{"conv_stem": true, "kernel_size": 7, "eps": 1e-08, "adamw_lr_other_params": 0.0013, "batch_size": 256, "warmup_steps": 660}
Rows from block 12 of a small masked spectrogram model, named by matrix and row number. Rows with one number belong to one neuron. Each number is 500 + 40 x the weight over its row's rms, rounded and kept within 0 to 999. All counts start at 0. Numbers have three digits each. After the name is the row's rms in percent of the matrix's.
Before each neuron's rows are labels from the 100 clips, of 14848, where the neuron reaches its highest value: "responds to" is what is common among them. Only what is clearly more common there than usual is listed. The data: chords played on synthesised instruments.
# fc1: MLP up (model.blocks.12.mlp.fc1.weight, 768x128), inputs 0-127
# fc2: MLP down (model.blocks.12.mlp.fc2.weight, 128x768, transposed), outputs 0-127

responds to: harpsichord-like
fc1.641 109:472510482563532544517458474467472432451460502483341499500478497448500472508495525524468449489491444465501551440443550508512523510514519491502477477480470510519495431518500506489422476562526482484522473462465468503570360530429521504529535540513496530498451471469484466528406473472623467430504480522485505481545553468535503437516528477549467501469482487489485451529449482512429471504531
fc2.641 099:483532557523507485501542468550542519495464539471603470508482479571499497519556505495478571500439435487527485479590477512540515495485463446498450471481504558577446465507543499541497460441489527534559511491518497511529588431592401442514510554539504471523500475462536516509540500474504415481504496563509476476524511551475520462499523538578439558517415441529494486529512530481583511468462

responds to: organ-like
fc1.571 112:493460483511567488493556473474560456462484723513535484471485510458449494508525437484607472464533488490485517468518526571431483448494443486509515555540531455512524534513484541497469546461492479485509511611542499503495475587535522501491481491560469487561488500485545501471493516438476507547543443472476547511508511526526513516484540466512528501443496506529445555498477487516485552534504
fc2.571 114:473556482503526495576483517515473357554530556483505471485482535430514488503524529454465454450496461512497531482403455494501541516397462450379459518569481559484491479533519514503495511492515498544489525564472535519488511464459493479545509492504542500509516498487506469514534450479466478547550456533516483579554483496572589520520487508492463539632466547481470524475502445529503468499540

responds to: saw pad
fc1.78 123:507542500490502505573513516499517457506441481470510570491531565504508476507480523539527552505517477513582526493449554497509512511497470499527506504498494496536542476473500446441519549493625516421513535493542432509475544480514540504531480409483500563503449513491458525515529464496567493535449461658527505462484473493458524482493466522542510513418514464603430527475410410542512492502494
fc2.78 092:574458432492452507477485470478440498514512479458554504593492540539536493554498498526447481513518483515511474446578463560470509493512536497506498487519498515489431486419469490507554471520453529476481464592500520436501442546496484480499477512496518511486514508495484466496510484457549542477481540579375462514552501500434515541524488465508535502426586532538469595551484596509519492422412

responds to: harpsichord-like; string section-like
fc1.143 108:561499517660514497495456534497471516503496500460554503490481479502491413513395559545483516506484437494490445467478520516519541505459541474464519498489482477546494515492556452525483455530498427492537651484439493485534431482439548459515535548471495570491492463498431458506454505502507503535555439526458489521463544539505552472511515512514467536527491580459485490524527456513587499491511
fc2.143 121:571526643412501504489447420483492471498510531506485449526560517461489495511501481495493554497552429519504441519468531532508525491482454532496499481468511534443560458508475526505530509457514495489521596506454525451523538414442512503483477467504514494541502516452420508510404454467536507485535594408528521485437481511452515511477524469490526484417521479537493511549450498541423451534538

responds to: root: C#
fc1.715 078:453442456480552475539493434508515496501527508486471442480510478478469497470475532529476566491541512506574461520536545515535532473581516472487465524491616502459518428437527482592542503563468486430471471512507516561354508551525541486561440560496526476522584449499513489504483564550507488509576473482492464515489475478518470522475544485479490518495523582495438482524563493521503550509439
fc2.715 104:477444503491540488471491559506524497498488516428469534422458539483498533501490485484489438458485475515475551536579431569463394482399572514488449500488460500538470504520574502576506508469503479563473476497511527492534499390530497532490471482504559518329480514495485573470518450483493534492582523489521488486508558462485507511489485489496544478520544507574529523506476519433496478493527

responds to: harpsichord-like
fc1.124 104:525479468562515530482471476542511512494490464459359517487462497528500440495449518476498506444508492513518474491584519531459456488491534490498504484571477508572533485501472464508416451539487560527496493483452477511509475503539532482534558437474472538497483463493469424552457457472561444499502384551491483533513633509548538482571482522509485495505518594504455538451526484461564513485568
fc2.124 099:589488531479451476517496515458521470581507555499576478480499476518473483431542491493429445445526475504558498546506495528512567487521475469469494504441510472521520497496558455512542449517485568473502535463469465508519488526476506490517536557479525447467464561551426466507385450480491496523551427483504443529499508584516522484524530478550458575486559575446477584515513501541594549442501

responds to: square lead; block
fc1.398 090:499436534499497432589437476547476546459504473511522516534518503541510508519473547436506512503479539604450563538488607489485528488471452492466467448444589526499510475511536474527457362506481491478522488519534520558492504529529519456514529575473467499494495493555417481500453603492481460524523489493482546481474524576529478445542492479467504555464428521455456515458505566525485513494509
fc2.398 086:582449481535474453497473511484502532509485477553491492496465501520512542489498480514512486509482427478561476500529332495506417538447522506520407510505497527478471545517493485509466520477481422480489530504504492529465486458559572465546434452530577522443515476525450440429538442451531503511482435393499482516518516503451476502469503507478509489539516490529452483485498532614492581549483

responds to: root: C#; clarinet-like
fc1.284 137:478446503509537554444490497481480453505473533507502487545609472448506505479529487528429496405458465439538529434495481500456607586493514531580560559496472436531566462484447465526434456566519497482505505558527479450515451410498521469548493494497461512410504521486506522542468520428526475494547490492443515500552503496494559499470486461521507486480502501557486449502512491436476570561522
fc2.284 123:485468546414463489561488475438541416524504418498464428468513538465484485497504520514441510466490448498502485484457469496478591476453431531489529547507592528537506512512481502430541504486507541502524540529501552457532528427493462533458460500514501507534489513512527513537487550485489464524551453572491526541386471441497525531435493453472542536544490469465438492435542525580473509393533

responds to: vibraphone-like; marimba-like
fc1.173 094:510532462502493488445556474510456501588476552527480456522486476471489562472458483442482480452415545571550512475529469537455431455512566481476548523511530581526508547522533487484493479424495505519484551532483501461493537526531509444475470495627568490503563442499593499478508501489474588523562562493532559506510589572477466510463557479532513495443501527507481550457493489522530516532457
fc2.173 084:524550438572527480450540477471484461495522539507431568622500465506476480503507484451527468547514543457544501517544455440513517490432509437477468456550488508470474483525469551543519481423538528544467552547481442517533546488518428347452533528469488497552508452495541480505509480537452540453530430520535519502451518542540496445502494542461503478536472529433516500541526511506446550523457

responds to: white noise
fc1.40 122:481503545535475472515493547517487537528552606479510474530485466516439479468511548519510498550546535467538454485442530499523610555447575549530580435486512534530467497446411485445491431497548476531500505557472448499522439430483490501528472518485472520540488491481504471518461484487504510526471492484450561525562537515656482460450443487564456526510489475499468507442504494494538551492545
fc2.40 096:501545500479484502528464485512476317502542532528464470465528555513527499494516503467428492455501469471509513468451506476498551500402442513391478516540507561461483473484499498530533480450518497540471536565509537519481502510471486496476492484510488493523541504513482471510518468476462533577607518545473465557586449510548570490482561545488486543578433581476498474480509442477487485455535

responds to: vibraphone-like; marimba-like
fc1.278 108:480544526444533458496516519508414544541514481505485626499496427530560487489507511486529481526482493512581413511497487510489494487576426486505494551513511497493510511512521499465543466443483461513504474488512483498569474463457488708476505531476537538513534477514486489485596520468504509482565540479526569513509530508496499528446547469550458532488507432555513481494501509516582546521506
fc2.278 095:530465590399500510506487470494569493506452367508595417416498510471566489494562554504476542458458445539470457432506483491443504512507538553505530509500554515521455509517508505448494520515491499522527525491516573508476520429534509617505494479516502508459484504496559542486495547491524428476530518573531539551485477440447482514445480443489558482525520488463446467491521544506523532490531

responds to: square lead; clipping; text has "clipped"
fc1.320 089:509554516485466543548519459482543539480471493462554526451511446494550515474521518560488476457579401504539489507482557487513513503478512519483536530507485516511527545464549485490398486575565487530516503511590511480511543531530396515468520473549480499484505465529439507423382516561469494454490434585481527496499481466475455474580550512467467424445498520556471501532552513522462495508439
fc2.320 103:532528490500534489457532466533544491507522451581521477519497485528436483558589517443534507525523541512483449515493447479492441502476553565444466534514502558509541457525568460456442519506511581519456503452462489552467515518446339477476461516483467512501495465463517495481495546559535455541465511468412500465525504426545459465541517426501436524460507522508468469479579479456516503446535

responds to: clarinet-like; square lead
fc1.76 093:560481564471473439497461550473568501513558520457500484500546493444511525486437455544503553529566525485490505522546443554517483482469444377465502621426492461477520474457458476508548481511510530516480501456472499497533439509443502552469495533440500513525471471481473449527515460608517474506423460506468484485511509509444537570546513484420475445471482547486486436479564449545486462510496
fc2.76 099:509514545461432491475486490434562451411541586495474452481514496555472490494489500528432454550571440443568479457507531544413513546545510494512489589474560526429428490466513522464582499503560550516498545471506509509489508488478524439520477465502425458506530549521507479523532540474468499524505512511489490507473460522445527435451503496523499555486473480579515444499413448454475477418473

responds to: harpsichord-like
fc1.105 088:413524505531482539480447494573474500530571564482578504484511501489467481510458523449542433475464442486552474508471531532565489546559517533496508458494544529478497481476585479474537484457471491439535477507529417439511464512579488467463486391507483501508476500458509451499472487478559522448536504559456444395462522498457412459495511475523466463512497547499489413491454450545438483511461
fc2.105 093:410567470515454526526483523448490548479520506516434510442460465499499484507514495454513532525583502465505475480470427512518518451464496414495466523587517469449505524587486488427573523544536429548504504396452419520461517517517467551462495481466498486482498487612489407520463496495436533489512484532500459482476452405500513526517492453491517518496523505472444470432520500439473537529510

responds to: arpeggio; square lead
fc1.269 092:564526520462621467467529498485507469530487540550501489522512550434473456442559527476566523510608511512526506521525473493578433460449368538503477489465528484505450515466452522489532487479480435508428523515484458523524522529508493491512518491524534510422509485502483524507481478575485600496525496553457476477511529485529512465584490507564450503441432483506496581547463429508515541504512
fc2.269 091:516492552462450511558453463457515447464526446483432407492562567476511504507500494556432464510463481460471465547480548487496522481581438609455500569519497529519507471543443500496518465501532538476505541546480534512500575457485472518503454461507459491622524541508466523517448501461479532519544515516494481498468445445507516544440525519483603477509478514504436529473524456531452461405527

responds to: harpsichord-like; piano-like
fc1.223 092:604545514472497497545531527481534434536465487524648452482503455513527481516423506526500522491534502455506497524532526487566523513472536488410487558486509436514498490507495435575406472502512457497517558501517442437470481498573458464510530500486491446496514502393494443488471492504510563482532472436515503518543495503520443471509572577486519477465480542531560520528551561554486490543478
fc2.223 111:409489492515525462448533561457538530477485488481535544491473414504469482483453545500532529518551491493477519479498515511488485536547466477493536504481468487563468501385466453514496526517542464459519489481527502517489422522571512452487506498478515464477498519551543574551492437525599480489503521593548528456481537486566459534587492510477485429473541518474596506511425573489484510606451

responds to: playing: arpeggio down; square lead
fc1.99 100:515554560475452499483560478550509550470472462568507493573500579440558505477457489549464520653476519540480491437584547476451464492513514566493483428507446551531517483490517468475524450479509511515484464491496510584459550536494509487486515514528569474596466543480458522459475517534507479498620455470499499482534479426525535493424516443491507488548512467511500471487472500488497536533477
fc2.99 093:431554477456580516536476570523552465497490482511568479559533511486456471509488478496467479489532517452522477493507427534459617461537528530528549525476507519467575467542461493450606504557534479449485486577481471483539513539464535456462440544489507494496492460533547481551578459495515535484512530516484465483487476451519464527531484469503592459466574480498515491473453496571529542391543

responds to: saw pad
fc1.177 086:531458581518529510595519519542465390465492452449442467501533545459515391480532515534519497532537461508517476449469506535469537544475493455402507490462495512428480513504502457456559446478503488463551457476526494469572437450456503519554545465488494498527477481509479539498562489458538512460548438490563482470511444428542584482531447502478492516453532533472528506496433467519548550473453
fc2.177 098:485468604517429457476467509491451450527541514549507490478440518523502523530627555527517563487502490441582461506530526548474540501526479434488583441517489524537541469461468503492563385496494521509531534537466500515487554458551452500575580511538482489494509555527489540521552495445498511465552550512494531511429508516422537535464564445509542557489514482534478540460482473522513478496498

responds to: clarinet-like
fc1.607 100:482525536502490451498483473568481444503543469505611576514518494476481555528523500511501511514501519521607563562527476526482487518458547502520531555568521539503508517439542460497539504450515552467542416491417481511550466508607464579511508505499487418505530465539564470472502514492529527426427452502542516387479520525499491513407536490513499491486494450506492478446527536485564515497477
fc2.607 098:528549549501488487494461484485525426524471449415571441480482429436497519412444490491477551560505436524539468436447429483505497508534446528464610508506514518499495507453518500516525448584480516568495564489495522456459490550479495471497473469510434480450480462571508520547506513503529459530532463547510525518504508511467513550531492468523478590588457492522474489485395541504520534473566

responds to: square lead
fc1.495 088:547506506534475503491517515528465607517532523477468478525563569505568520496451537381450467478562512500459503495529424539501518516513514441466510477525447526439454501539477537562472566491460510521519488525494507497567465476450481422483421514461491471483493482484469459421465537502469510490553521500446488496541524452568507506527532640443588488503470551435497479523465507466447511514518
fc2.495 096:543460504449581479532434539488431530476536468462488450431525628483470499514465508526506462497560528435508464541529597520539577431443523444506581537502496471530563511516542502574452457492521471436506484561552500473516503438439531530496518506463489448527483519521463527513498535542493497481472515506496530533467495482493518517436475406513565518528570531401527536536509513501514503495482

responds to: arpeggio; playing: arpeggio down; harpsichord-like
fc1.709 074:498475555457480525541534484473418521509465515437531463475521479420505535497514478520567398471473415516542495459544448485487503477486507508521464475488496551509516553533544433526448450496607487427531559489473479530386565499473482488464479498505479509523492493524455502510506436518490478471498448533473503501514543470540455404452461517560492537473521421588499562475570457493534522507560
fc2.709 095:497502526515522500463491502532431454436516444554534458553432431473504492497494498464532469467481506428505490463522515512427439579523553501422620497489456453467519544528477461530450484497496467498462533508501463510498505566572502452439510484459451470438510463491437435532563452438468506537527527420495500462470513500444510532579437481437560531501508462511514486508436437524498476466552

responds to: vibraphone-like; rumble
fc1.365 113:474579448512474484548566465566554511523480538448502485522468452509498499551475447471502453469530486472474481529453550531503459523508512539493531429580473565510541537500520515503535526503487571509590489483575550518491511525531471518481481490452552534527507440512489571489508537526516523416509545522492520478484559518526401484390503532487504525549495526462492568380486457551484536488408
fc2.365 098:559484525509523515395502494425603469501509530417536488510498519485463537471524464484501482535530458463551484480516452506549483514572443485526531463469500509525468458464487355528510509552485501553509478503495488476520464552469501486546494465527516464481492558483501496515467407453532487453509530423465488523608447479413541544568493476453509527421522551581523488499475512528517499454503

responds to: arpeggio
fc1.182 090:580522517486447475475489609489603460529537490429519445426494498475513484529525454493533497492558513537460464565521498547429493501506495462460443464428469525562442433521467470514556474494413505448457477504494536569488505478480489487415499449506515526466465501490565521486556541530461572479527534449591480509512530518483552485490541513501488521536524547505512553457573454468548542537514
fc2.182 077:437497511535551521588514474532419543508525449543534549432502469546501473530539504479546523492527519602428550483457462495450515478465482474537501481523462489497551481524463562526511383487510436451502505493534510543504569554502467509491520490481501521577537467472541563513567509490454481527533512476543425500465450464492450535519517469539524488587510484426552508518512447450547566434550

responds to: playing: arpeggio up; square lead
fc1.270 169:466520533489487604516515464518463520510467515388496483512572506500532490631497482494475484471549472505463484547556511479458521473532501486429493506604448502426457537529515505484579492478487470500533515433510500528525498433497524512531631500516460437453485501505450505501526502545481516496503514484548517485509552403515504512482514497432605425480536516435532451488508522505511500542523
fc2.270 140:495474449518497522516489466524335478511496448532471534479499507466592477570510477503499499489507511495423556489424601524539527493510529447496516467505541477528529511478540541513412523446491549487551468460563501594497499516494549471463544486491484533501525501487497546496530566513487438562472475514546467493481509553633501478484486509453510462543518501538589509495489534438524526548500

responds to: vibraphone-like
fc1.358 098:511529448527472503473551478495416500524470448501367345450486523482535543491536539502491481471459508527571520519466501486513540541532502498475507516501508506511466502507464532483535475514469468468463518504523470439459493500533501402529513468481500465523462456498507490510604503508435457486476521518514495443533526447578479537460497586470482471526462553568602492494572498494406523520491
fc2.358 083:495565475552527479507479473483433478435493474558403603595521528581471544478526466558490461512493539510499480547483543490506489501514484539494468525498478498488448450480443517559525423493553557527457507556506460532541475510490518462502479473487420502474509490509522470465491525522415607535499545457492455493528488564484496456483535515555570551504493503472544529504465386538445568521494

responds to: playing: arpeggio down; square lead
fc1.700 116:475493566467499496461479498549563510505531472506509595502484531483439482517500554537518423485536511492502512490477490483519515509525482487498494463556494502550502530500594484477431511515524492491507468478425495501618462500465537525536475487541512488500510506273490476489418525605499556531522470555454537491492499488505491521473454474486459487471533532553437498440496475506531489476485
fc2.700 097:534470545453484462419507525498546503501507474525431572541492470499534554493506513434548556468524483518549518506557391460498471540525501560495462468506515421412491526443484515471517544506510459496475470530531493472494415436433516465522520501495586521552494483591514461518471500493543591492536497517517461501541445503441507395472519522466485467397513491479505461507473476488484427541540

responds to: white noise; thin (high-pass); pink noise
fc1.402 087:514454473519481448510503533501579410520548512446509492478559567488554489592547540486500440451473549504531526515606549486475495523480431561493530514446529467504462510579468475536534530450578553468469505472550526546517464456466524553549491429536507468487489485487522521540521478463486501483487587465517539517522515454511514503476537615441568460495537511490481517533434447439489478515540
fc2.402 090:459528512507513533488513536507521500502427494584457503511461487555504516505519468521504461477499459529590499485541515490429442469465462494519523455444536506506410483460554548467543510480511525528438533486405506467478454429514561482492472506430481577438480514526419435437540537507455537467531465519519536527503563459390509533423496476526419497520469481496423498424539491477495537478537

responds to: white noise; clipping; text has "clipped"; pink noise
fc1.230 084:527543500497486567518523455473528348536527484506502492454546520531475551503464502456465463491418451488491477498513477534481575496472470531422417494488505500494516535473482498551497558507477467566478472435441509490528417469511594503521420471501497434486534436476510499502485559499518574477530498557535488563543557525502514536540518581463468405503495536543493467567493524499522474500548
fc2.230 066:573458494504542484610488516530513446494506502471532485481488485537493519459472521535414544498464527472517524517470429448492476469571537521475459564552550474485502519481478520494552531533449513507472524530476500452510441537467547533482479450561460519482434493512543415520446550536505505492463500463474501512447422528468534406572487452515515537537452512439462475525448483636516577541521

responds to: square lead; organ-like
fc1.409 088:538462530495473434509509535483485502503515520467516530503565520524429470436566464510481510463621482498471459482451462509470560476541464474395522433497551461520493554530498533500510484522519550459505463542504586478493465430496505496542519477431584506482501486465439533521536430483535514501471488485532518529442493568562573489589458477519519472520509610514467506602502500513518498555513
fc2.409 089:538491530495502491455462486529531540496559390532575515477523521499541526548502536491489448548506467572478529491440509510453497536428457477433513473554471494478456541474489465524520444537500520464440504460537557479481470507481542457483533417501496454440517509472527541455560519477490434526526450498538494502573482650484513557501510514498642561472458499505494492514484504461542506442512

responds to: saw pad
fc1.728 100:482499538383493455486519491436492469470492480458541531440554476489526530411587521474476512529512541483491483506536490523515493476452473492478483468527504455528521509491607510536530485622497550543529468507476543514427418506525504454483502551513491438497511412470494496492497531487476534516445449559512493586518426484545492561489514516392477485575506574500495469475499506440452508513454
fc2.728 117:423518490423518501516497485557480504479519516507461498551491460531502520524409528482542488440569483565522466501543536517443477480552509444534551450529507465465551504412484499547538572571459568435502518483487482414499387465556506539504468492504472540499492488474522503448454510580508455462554529562554536504563542511483486480470506548501518431444582513465481525492446535491462547530491

responds to: the note A; arpeggio; root: D; root: A
fc1.710 132:481505486488554474481514464510421491428449502466518451432477474523447443533568537474537505466548462508519480522470507386458476421517463530474547428539546550477509500455489523535462475469530477570536532504519451453547475515532486499568508484479376536529473483448451497510487520444484534423516454494473497447544563490521412497401473540428540507492503498526493533494497479502491530570527
fc2.710 115:533558527460519487456496524517571460452544510542582440418546518532457483500426499481494491506584447446556496480520424485404456498493487515483479530475513494422437462479504518454565458508509541461457499460490483483462501454525516481414465445494465453440490498499456512523476504470444506534502472506527520481584504454468440428475437437556553490532474528462505479472505502403523443544490

responds to: strummed; plucked string-like
fc1.136 091:566528582504460495509521499470571457479527618553464482531483545491515541477531431504448536443547507469568400510427515489466536519460516493537607476527458549519471471466484491491501546526547510493543457509522465539528507531522497514480560542512505473470502492491508419509524535497493595550555409476429493488568461531472492417477538490532512470571469515451519552481509461527514469487502
fc2.136 091:561496506489487504474440530524467594496484536473625560466433530536584547509531467476459496564486440488454640485475515532454481448556459460537429462507509465511489494486516490534486462556480564516546469450566521474494474482469484505550481526521483520499444481484569467519557508405520457492531528461500525508489492536439503444530492515458528489448504500535514460560490447526528502538438

responds to: clarinet-like; clipping; text has "clipped"
fc1.16 100:465486442546498515499498495580677459468489563488540492543549499484429492502464456532518522534546522539496525428582442489547498513481540461494545440515542558509459511540494475465511526567469558513558538526496515530512499538556517491488512474471524490562501505444563462476446500532555562472494527426493513497591521525498465444549473485474507487491553490496429501464452470520538507518572
fc2.16 107:522532535465423491468513504437542523436496544444457432510485475530442536453449485482488458500523436482538504483501476484391477487498482518485522518488575506488443527435561482478496458468517577506491540423491538442519447370518524488462500466510428474489476489506531501507509532480466460499487441571533558539391472485474539511437502484539477523511454473486390471480533488437487466475492

responds to: strummed; organ-like; instrument: square lead
fc1.216 113:492446483509627518443484491495538455511520592515497468502499449506553491521466478496601540503421504463527518480453478465541489572478491512493491538485545581555499588471443501545481488535490478433392460507495537439461456583524498518450479478537631509593474442488527549535476479518484509536496486503483534526494489503497507530511446508557525496446489561486500497470528506490495505542484
fc2.216 119:490525478502608515510474492476465382494508486524352541467512495478506521478552504468431499537515462521520477507462564510522552512371493437455515522576489521474485458505488526540491516475513488550431470575499491515488464489431469497470504479479483509523498512514485515517512436489448536532526493548504495535592488559524574522516522566439471530565504571488482514471513468556457540446480

responds to: white noise; pink noise; thin (high-pass)
fc1.210 076:470442498527463499533513487500526478537535489435502535501493538566548525494513485471524395514457558500481517560590581522489467488503501587468493545503479508515509549503486520543398537473578505501524499487498445499490493494492537474431505510459499444496553472529532474538496519469463505415537574485497485514469568439494530534418456555495500355529497498457531471582459479490487511438547
fc2.210 071:491488503540482524454467541531453534500495538467511483565446511466506521494511460469461461439539388435500450591607567546488516483479488499517516471452532506499496518510451564494484503549529530557518498490467501509488537571518524444530462505679483506492495491473476489479503608555531550497527514495468498499487518440466494570507527455478469545493487479484522473501477605532468481461523

responds to: square lead
fc1.308 102:500501530543477541553488475504520465463504464484514532415523510452544391535505474461500486458530475477441471527493433511408498520446535514443451512476489503553461493552486546552535540515553519499500479457518464540488472470452540504465599509505481459517500469502564546508524545529501494490567482416434517505444512489547494494416549577513635449599476533503485442492474497500488481531489
fc2.308 156:562496487510484506388524457464494442501509481490544502582443479520516541451502461502471504472480516485537514460513516506466490504591509523483551453533543499502474500441431415525534508523436595515508426510477490440523463531500470521530564467525473491493494521501565486522466477472494506500526511489407517500576517504441580473520511589494454518428514490540487465509510491630498425415493

responds to: arpeggio; playing: arpeggio down; organ-like
fc1.200 093:486448504514476551469538565475490485515528530473536500537470568505501528502529502477457460483527482492531595562492590538510503537427533486445473495570493525494473577470529500498498445470497552552528447511362541465463490501448510492456500461458506436496449530446469456534469521453484572493530490553502496496497470530492546498484426604516471554462574540474563507399484530524486481524475
fc2.200 101:569438479480469562502502425466411526504501469487451494449575584464475459477473427533494484470540533467462466582459479508424504438541517461507469537458539495539510572492546482520516574515547451452531460514441499540517490517481550475445502479527483458472492454481418490497462436532477509445550467446547504503480495514526443510524493468448601481466577504487513512467470562474480519542438

responds to: playing: arpeggio up; pink noise
fc1.217 104:491461453537530514525488504465519446499510477485336574549517490451548520504450556556486562470555481489438484518472492493472476483452487518527461522498523520502486499506478486494487518523546528492513427536515541559485505482526459504495529461506546456529517462477524495507531474475460443510437492486477549426508466522461510585431521502512519505531483528513569532538480335440535552503398
fc2.217 090:490481523532514494529481515458512494511526515522360441385511478460465470480465508492507452459496524524489437528431534458538476533393489531537477540561462506442550572581526483522459514467555445490480581467485556565494497470415549548511500532470506491446491509519475538502501474519457502511483439437516517497524515489544507538517468479513496530543466536519548539480531424455392515529499

responds to: organ-like
fc1.634 100:512470521483495445453454524431457429438529501543525517488522528534502508565547457497460551456508560523459581537469511484501494544485503496458520472514523503471529458534530416524498492561498540502498510602488514495498416491482504508502500601508489483515548471517511499512470538520433466515450509499585498459548445466384453514518498452510534478540535536475444479513456521444348539522508
fc2.634 094:451472512480490439575514487527400455508509518527479543543483526511493507533538539471544485451519496485532476492559582506503527509507550510495523506491521567460502479499503524482503558480522495461535496554544559484465415457569495495599459510502454466540525527375442472502517453452497556462496487462462535517464452560547523505490529464494565502364515505486449555466558473508498570550455

responds to: playing: arpeggio up; mains hum; instrument: saw pad
fc1.359 088:502460423601433488515460573488443471559480492504468431561549505490585403516509513512509588516481526497508485451497511391516460423592485486482525519526541484507498437595493459489478476494514460518476529485516480534501478494547523525485548459538468528485507566483496430525438491490498491498504537527443505477525444488447509506542426538496530527547392440501491451504527466495483516497479
fc2.359 103:502487521428520497481479458562593483462470494491490482396508475459514553422501496559437455551386446487503491537481433465455463510448471455506471519492553470541467514517457518497445582505438493530470507472559492464525518518526502526515493493517424526427504506519524493482442577519495449535429505431525473468491497486526497470422505482461585486493450465539464442516569502551504562532516

responds to: the note A; clarinet-like; square lead
fc1.9 126:531487513501365508538462434468467512397473464480472506524450503462451529455552539475532505563508420425532465440429466500534535502508447505480492498486458469481547504428500496469513445528515518546419510560492501569471481476491520501519473473454596496516484512540436471524492484487521551456601482547472521474518497461534485432489453550446510479460506489517520522490540465516518582573525
fc2.9 106:529494507505479504507491504577431531539491535511736512495496482482550494513527501496524499511469506525457532536500489478512503474524489416459414464487478478522508510559513523520471527499484484477597465497494483545488526545528496456563525541507496495561498452427527489488512489495531426495516522463491453469554535565542478458541524498514485465480512472482549544555535505473607469563525

responds to: square lead; strummed
fc1.388 111:503479505529515511523467498421474454577504542431431520379533477490512482489495470519508507449502532505505475510443509446436492523393526554505422510481497545546444482558559555508487537454517492560539522431449423546478526384498539498544433454489520427468517504500560517498519492451488564516448496461434553526502473539530504515524537520494541488527531521509489579484466476493502501560503
fc2.388 126:517486478533487493494508538578431517519486457512703549543464522481525512495510487525553526489494489484490569516475452499471501492660495517498491532512466519526498508534497491513504500574474531490559474545518511502516553511529495506590510510517524505451463505461597531483522451490536501499525535448438462468501501531486439496530450509549544458422568440504531498526508515499548518539529

responds to: white noise; clipping; text has "clipped"; thin (high-pass)
fc1.532 062:465470545501469508492509348510516493463582520530538519464472483554508564525470473504479547545520543529590511461467487537512484502491513539467515524528558524548495492466446476488463574539495513458514497500477499498532527507495515536509528518571509569487439434554448542553517594538510516404493549534504511554494491488479534523507442536591465469520487503458519565482442462622490526524514
fc2.532 095:542474528497490522460453593484510520466476500475475463519517444434507523480490496483475458502538438496507474554507497525524523525530447496557585467536508456507485502575482597463468389496604556494556519531515495505501523519491528476488464475585490472453542556494501528473497452496451545530516446500520428511549555473531497621504458555437551550488527475481582500460549541480500470441512

responds to: organ-like; strummed
fc1.429 089:455445456564507514472490424518551552551501414507522541597559481533489469474527526497493537569474500508528477453524485432516497519532416511472523488506501524476510422479581481444511501534518557482521579543524495485506393504518532583494494442482498502483535494536533534498532497456453512496487492530479451436490519501416516483487485475474520488427502554539493446441516372488488579468485
fc2.429 090:521474506546522440511470592488492500512518482505476477350494511503458525538489448501529487520490481465498533511485535448467454420436420514524523489516486539497542525482522498526438499471542566501524528501586550520480465494522575558526459505481495492430523480474470462476573448495499526585548460445565550526510506493457464515543475531470473525534467488493558490436499361486510568501533

responds to: vibraphone-like
fc1.321 077:416556465523543474436512544374467480490488474502543528536530570508512451502429542558476480477474503502508534486473552485497492477548448473465504554533503423475566519520499465483566459439477459448530427472487529484430483524516505582468499577506505480479497511525452484461458480452448493487524562528558501469534520545474524548485444455506460523528494506546485567517524382590530504497493
fc2.321 095:491516501537538539567452537537446573551457480503413506496480512523479565464429468527477576538537528553580440514482463510498507478473489509514491474487542505566492544464505568462551577505479470513530519490499513537505508541375510502592489511554531543516532485588491546550475602544463520482467458522472523531450546555505482507526521475534490496417549508435512535485497478443491530541536

responds to: the note A
fc1.352 105:505570485482531413452482489520447526510553525505512480456450489587485552519510558528557573468470448420484489465525569470432391521496555579450553547487562436504465474438524462476517483506475473551552479597470567540502440519497490501472471511524440524542482489458416546498504467453508520463528541498497530493540573558477461474491464498508528529477509522458519537455525492481461530518495
fc2.352 095:476495486513594482478547502535556426512492536542434446439478540467487505473545498452523499427492471545518467481476524483454474531550514498462469478518490489479473530500522467531476497479538421558408464488497493569416463438484612560514501526543532534526474539492523528501546495481552506518527542549484505503596493503472488532473511489456410497603479596456469447460441514454504528530509